Rows from block 5, named by matrix and row number. Each number is 128 + 32 x the weight over its row's rms, rounded and kept within 0 to 255. All counts start at 0. Numbers have three digits each.
# convs0: expand pointwise conv (model.blocks.5.convs.0.weight, 240x80x1x1), inputs 0-79
convs0.101:127092118139128128123116131138125192128104125209137139136118160140125134091131105255126190134124132127128124112125109125135140129124156133135123134120156105000118133123128126131158157102125129120124128127132128102108128128127164132124008117
convs0.104:147114081109124166160145205127161116138118140068113160137125132171125140109128101153103124121129037039140176143049126142135090116099086106088151174132117152124160133129132159107081141130130128153112097216119127162161127141117123095132205112
convs0.106:120151114189090255171167125126073129133103137089147129118135133127128125100134146130113146134093124114203079218082118119134195134131152138110128129192148136105128097141143131100112127085102157103119147200136126131121115080093108129167145122
convs0.107:182212093121081184103160109135126136137129154176073093128134121140109111154149177143027123111090130128110129145135115136114124142164155177108127141106145178188034109109137112115142140133110144111139094110111125087201127138112183139123094093
convs0.108:128128128128128128128128128128128128128128128128128128255128128128128128128128128128128128128128128128128128128128128128128128128128128128128128128128128128128128128128128128128128128128128128128128128128128128128128128128128128128128128128
convs0.109:184125153131124131013128138152129128112124135138055161102150134170080119075155129130136143170145018093199117129147137176153135145140120104149164111119156112136115134111111133126110133175206083111130116127116106115098108071153112135129133088
convs0.112:233119127129128177117111097126199137113149176132108138131126189114129136208077157132119168144056155124096105129113132176159074127237130129126112080100122125147136071129125137130139178084118144128102128107136124133121132073120125142141143129
convs0.113:124125154165142146137167100111168107184140155011121129108124137020155146130131134124147099111134161124109164074107153110158191114112195082120179143097146147194147086114120140128128140104122118084134128163133131129102113064131135128103102094
convs0.117:072101076183101053139063147122169079062131099158054125148243128128141130088112129101202126124118126136121107131119142123143128086141149122133122180133109180108105131131104119179139154103169164126145139169140110164129120128142147114138105144
convs0.119:124128063126117110129165129066084150127128148158069109131133143255138135211110157137146134153126118134170150146116131112120073100147128122169140147146115148127114157168129167143127150068120124053128134138118126110113080127129104119051129184
convs0.123:087167137136119129134130135110144165125163150127140080134107123154208169115115137115146138065132114144113137074112133178108166121113129091213094132144124117117122119125123109184082253085112110143091139128135104099124132128140129104128068215
convs0.124:128140128128090117110120020136135116128129155154127148123129130115129125156139111117128129094131160152136118127128140130128144084115000203127128128134117195127128149129131088091124155242161106127128153126106168127118196124129132164137151125
convs0.125:137097194106145128099111172146180130210227184121126081161206053120132158133120130114146128130133125102063095127117129163158128127128126087122126122175133094152166130118151109152129127113124128128128154120106112101082128187067096130087099095
convs0.126:106153036127136160170124130133136139124121150096157130134011092122103147091130148087149136149133171055090135215181113125045132123106129111177137125122123194110126153144128128106115109116087128172134117126135124127095094114117076134151129150
convs0.127:135131150131124127005124124129121128129129153156166044128132108134131120121150128190123129145139131129128128000104140128126138131122119065064146139128127162130151133129127198099171113138133125128155104131128124129132073161126118212105127091
convs0.129:139084107128139157132134079137139121134192117112144119138046137089129140134101145147123151152126142144131102121127123078119071148050120255120133111118135054132126114140089204195129114094098131191137128146155129148130105177127143128128102141
convs0.131:184112157122123103142167180111116110071130153121128167122125117143175133120120109126116104126144135102139109126130134124157110117115129076137133155172134075106162162194134105094079132097130019120139136128126191219139145050113105140129212128
convs0.133:135130160182188081039132129162121109193154132186107136052155142148179127137122125107124125125124041153137122101192124153105097110145128205132124097157118120144089136122157094122104100126153056101117113130155069135122101140142129134133174137
convs0.135:134126082094127100128127125126102157124114129149128133131117101125134108142193128128130135137129100132129056157247129142136087128126125066115142133128130128132129126126124126142129126116110122044129051255137113134094130151124149128122129134
convs0.136:132120124131128133128127128089128127127128000128109129124128129255128128146128129127150087128127131128128128054129126129128127240118125127128128138128128132125195128124135131128128130128128127128144128128128128105128128127127126122128099128
convs0.138:132127122112112177102112143127124139152146127132120199120132138160153099108164096112109155128115127136164134095096141200143064138064172133078129116128135130146140094179183059092103120096155025134130123124127086140098134126153159082128153223
convs0.139:075137156123121255194081114138086086115149163131182156129131080118126121051125123112109131134154167134110133149123121116128142107130131166122117120130135183120066123061130135097113121212137151136096141142117146123128111120122128148104178099
convs0.140:125120129133109142121144137189128114073109078174132093182132019129099137132178129129143108083134132113142197123152105137185130095143128157118129156125138134193159129104074125130123116075046066100131087167184127126139146139156144182122125134
convs0.146:106120146119108130171130128120151127087085113130110046136138172126103148134128120117224128123096106110132138230111097122172179196121091132165124117063179082132175166145152128128101145133069135069124130143073130126136164095130115126127166134
convs0.147:152125141113089126156132166165111135153138126130062125208147107097112157099135095127122174126110125097083145126100124115127190145131142069151118107127103134087117059142053123128119130107119128125124142132128255129143133146113102157140138054
convs0.148:157146118131117098130069116208129174074160112077113084131187141118116074134127060255144105172133131123127122149128126154128119128143170149144119156125130134150123122156120153138135095085120130117127032128118208145158123133129123125129124127
convs0.149:112195129122128120142113128080177131132130131127111124211094127138129103130181105129128126118150160121090133118255128118112167105120187201132132140125129135133143137122114130133123147091107139083099128111112130133153187048135149128099100146
convs0.154:149136131116129112111126126141135119255134129138040146128119140128212089143134132095126130150132121134115161112156125123139123128128126149127083017132127138126114140140079130152112113129125068047128138132105135090172123129128121141103110124
convs0.155:131141141168124085153152145125121167137143204139053076034124138089133124023136130140130152141107124120136132104124139134142126114139122148084128127078087169131114122098115125118080156070146127178154102083127129159205142173115143132122123063
convs0.157:192128086103166094142127112124123099191102099122131172130120085157133093158118137127060182133111098170189197121136098095136124140133103121120087126125155157135127114134086128086135116142107128133125164149095130128087196117081145128250149168
convs0.159:144187123117106117142128135093087038154133198175126119128133116089128116207147138145078148156131131117127131129144091093129075101155126146140121057123158131130141255122120129077113173119128127123149106084140118107126143158134124117171134116
convs0.160:159138150063117130177125134192127128126112128111183160120105113150160125160118136141123104132126167178104129110131107124126040131255140193125052142129135134120137124129130132134140065122075131128123069125112152124128123110138157124121140093
convs0.161:128162118128146246095123136125123106128177136110098204154120061087127085142174175119053125129119195079128138130124089131157113057127130148159162185135142075135098124166124130141097069111101161127118138120119128135131158126172127112120131128
convs0.164:134128130128108166163068129130128058134228018117123164137089131136130121088123157160106060130108113124120126088128122126156138185123122197119208122126138142128089127162129172134123121116125112110145121088143192120103134113171136084128170135
convs0.166:126128121128131128127128128125128127128128128129124136128128137129128128129122128134128000128128131129129129129128130130126125128126128125130129128128128128128128126128128128128128128126128127128125127128128128128124129128128135128125128124
convs0.167:128114147129127140159130158130172134123129132154129132133084081128067200134110116093139077123176120136111135149125127078118147059120109131127139127254079117187131050130123090116117145120143145131145233132111110135127150092128134133164112171
convs0.168:066128058130117164131127105102127101007120070086128164143125154123117105125193132082139129246127147149141128151151117132047133127134120144099122094145131141149119141126130126133142118131153127081138163128129138067088116184124140134136159138
convs0.171:117132107145076163129164098128068043069138102104127137128173124110092131125190127099011112127061166179109126133132136113181126130128120099147126114118189125084128099121131122146182155139128141167125169147160137103130136122134120130212124133
convs0.175:120129137135125158103117135145126126131184164127160188166228053152014131101122113090134130157108144148123124126113127133182120136138161128127076114109075108122129133052087122170218108117105148140145151134127101121129147140119129127091093100
convs0.176:128127118094123128106155140125132131116076117126162129082136128159127099154097117163125226117129135154131080141119003146131080131191140152112097115117185130140118048125132134134116114187095156157135120222109138130127131154066115132131130116
convs0.177:126113132129156063150137141059118148155178109136139127125149068092255118062156127146122168041203137149116130112140119152132101131133103166147098129130127140139142180101137136098108133103140129121126061143126125116093122123131140194101139090
convs0.178:125130128109163132128124145113129150128145087140109120130110099090127152128128112125126122133126126192241121141017128123143127255128114145104131128134127141100140136128127134132141128151131167030048121133123126124136167128143128131135084131
convs0.179:246149130104109148120155125129161125157124176004177129064132093115083117139130162109137144122129140123133127146095123130165074096132113121130130183120081182039145144126132167128132097132143119131130124154180129103097118125133115166127122122
convs0.181:139128005147114128132128128054130128127157115151129151123128128123130127128126178122084126128129125129150128128139127128107128138128093128128126094128128128128218128127126129129127121127127129149132129140152128000128187068125107127071128051
convs0.182:133123121132140090126134007130215137125133128138053228129135144125166121124151115125096129026131120132136170082133135117062132078132130146171137126153100125119108129128119119125133127090130137158106136118175140127128139133140085168069125128
convs0.183:128128128128128128128128128128128128128128128128128128128128128128128128128000128127128128128128128023128128128128145128128128128128128128128128128128128128128128128128128128128128128128128128128128128128128128128128128128128255128128128128
convs0.184:159130175117128067162150093148121142077093162146130100094120122132068124145161134107128175110169178146089086154128069123126161124097155153114160145097205058141127113139102130074083156149095100154148123146216089140126129127126082128093067128
convs0.185:112120130146192123100055145117144157147129122119205143097176133111118130128077214099086150090158109128117128134128126136120164109142092123155132103164121132119115111142151131043141129157138175147105072124127019123155105095143145120206133151
convs0.186:133095149104109156146160130149150132130147087134143125112107216134128135143129167116191140057136137103110128124111105162130145141156125108097128065023148103131121119201130110145119027145137124113065130059182119159101105147108127127132105139
convs0.187:146134159130074136145144151148127146126130109129097129115047121134115131126142126138118108130221151136060132108159112135106057120221115134111185142185125161108068096166133138143124125128176080070036130097133126142126087125135128121178131124
convs0.189:108134126101138172156103121126126119074093108160026112183149120133067126124121120127084107124132136121109189129068126129127103187056115129189129128130085167151183132178103125155139130085114108133089156134161146197147150130159095176134093169
convs0.190:000125166118123211095128127120140116121117063124125134130124122125128179131091105092142148118149132132136150128104131106178131032150125122113104217113127146134128139148122109128127126152125142127133180131127135117146209071099113118138181124
convs0.192:128128129166122128128127131114000127120129126128128130128128128128129129133127125126127134127131129126130128128128133127128129130127128128128128128129128110151130128123118018128128128128129128128133128123087129131083128126129140124128127127
convs0.193:136106124140134126078031136127132128120119120128000128122181128129125160129128097042131114133117108092128045129129154205127142128140128128122128168122130129138151139120140141127123135129198135128153131127128127124114138121131126131116137126
convs0.195:129115167127136029118040134129195142127126128110126127158129121056107087134135143131125129172148101104077153108126124176147120128127125142141175172172154128124127162124122106158127133133082124134131049213128138100154122207112087094113175121
convs0.196:061185144102106124135130133129118196141128117120110166133000096137127118129095111105113158094114165144090073158128109141075155150126125174153109125129126128106128114213113145152126131125124048119155130134131179102163115171123137132155132159
convs0.199:135120097161163119053137111118127154209160127191121245137163138130127131172131138126087119127137127146126128103119099122129090111152095221131156127121128071143148116118104118066102109134172092144129138154147128121128142103115126213129124067
convs0.200:123143121076126077165117124168181118074129121147082098128128167135092153186141136172164106038165158130126139103151103095077131126202097111145069157163116126162134184116148139111186121096109162119134148119135098139120094106098123139097039128
convs0.203:134105128123144140126089130115115091151162140128131130152059137148182118046129145099110130132107131134115140125125132127114000200121135172088127123127131127122148123160068122147125146125113112128132189128053146139105131136063125149112142191
convs0.204:144125131126130155112064164142120125126142127163119126138129101101103116123165198105102140173133000128132114130161121132129154123114073129112138159099131116125089148131159126124126127128128127094107133132155131203089145148125132127118206125
convs0.205:125147128194151118241103104134141039128112093120169051074157138113132145185125143138139132063135142143128128068119094112118165134128150057174133134111130169150108137121161131124151129168124136090137108068156103093167127133133139092103122129
convs0.207:129122137119132128164138076118134086129122185105123055141128153131133171080128121111111162089103000113186183161123124158087135129106113154132158139082157151133194124089158105146144116069125113124131105202121122177117113139157129124136175116
convs0.211:092132068125113070135152141118130154147105125231117100066119120126255133107119115129137113157124132192127123144114152202133163117132129137144132118156099080109147121141118162089096129126120117168169130053119123099134136160118093138117167121
convs0.212:077224110184137137113135173070132122152164120127139115120109105118105136129099128089177142094025130158134139099120127134141129168150135120109126129056143146083144121120097119136152128141186110133085121160123187105144130095128240129095127129
convs0.214:140138122046138135118102118128215090127117167110127129167166115149101046104116109109149138131145178132163123147112128128129118137172129154193137102097131155128115203105129155190122064127121103191134096156100104135020127111116127135102124127
convs0.215:130124168071130167118151133182135071113153227186122132132137112155104107150142081127118127097067136104202105125054124124117145127170151125145123114141119107127139108134135155106141100126165125093108161089059144165123165138042181137123110166
convs0.219:131161172128119126130149129136106171138132105113117117151102142061122161085141115065123150066170121130078133110164184126123226099049059137141133110156168136111133096129139180127156129196140114122065128137186130113128096130132138131107190104
convs0.220:128129172137114124142131155037144213162095141120118199126129129050119137124119120140147108164134111175130122161099146109117083128121133122178117112209136231131140094109127161120143142112129061125111102163117141055129123158099119120122093120
convs0.221:130127154102133088127133160099129123137149135147127175149105101121116091113137138214096124165062127096118127186128101173134072090105053156110068120144123187085135156122133149127162126137126118184129091235172182121126087143134135115146146090
convs0.225:116183158062154134121139168034138129115111128105135145084124100149126073134134161130128153154122120099128156129117108171127117131129133091103120131069121194060144118160128132128103111136129148179069185122160128162137139133124107231112146045
convs0.226:078125104121147157124128128120126133144139165156107128175128114026168116131137111112106127136114126128130119131080132114117153043131116170180116164171123122143189140149133131163126125114057135128080137140000183126173104101108128095106137160
convs0.229:191168147128229245103125211166135064126123070128139142131091096129096126118128126106135170176150109120123156131128139104125155123095122085140128102081123128147126142129183117127127123157110159165128138108128128128110048110158097096137127132
convs0.230:105134043131087125114130053099122133129184132081153122128126130120156120163135131134000121127095192102121123127126126214139129131128121126091210111170155113139123121128130118112128135150105130111128136124148071136128145128103139126166129154
convs0.231:113109111094125110127124113149122135150151066119111108149090145130251146109134136120124075144154113129116168064129131103168130144131124167094171128049088146080136189126159089126151129152140130162168132132149154168138103109118125131044205142
convs0.232:062093132127103120148158141109168124125134122125138127103028129083085144166126137144076181141074135126109042135192100136128106142128121143127120123043085144128170105191178124126132097108170088170149118135157136132148130123109125127142110202
convs0.234:117145171183130127146174094122134090098123109160105127093118129127177136140132086141119127156122102118129117105122153063221169109114189146115123125165181127204124158137100133128128151132099155093114157013127125058138125141161127127094076098
convs0.235:089119150126135128126117127129127129128128089129129027146091126130128126159126125141129126085138132124160125170181139040120183137134161136121110129115117255124136130047129128164129129127130121128123127133150127128103129126252095120145147097
convs0.236:175157126127144135128171196128112095107083098182150120129132095119189104131128153127137163142076179133103101143127100142141119119140141147111110152117155232146047134127127124091116128114135127116177120141116127124112128108155131000130100137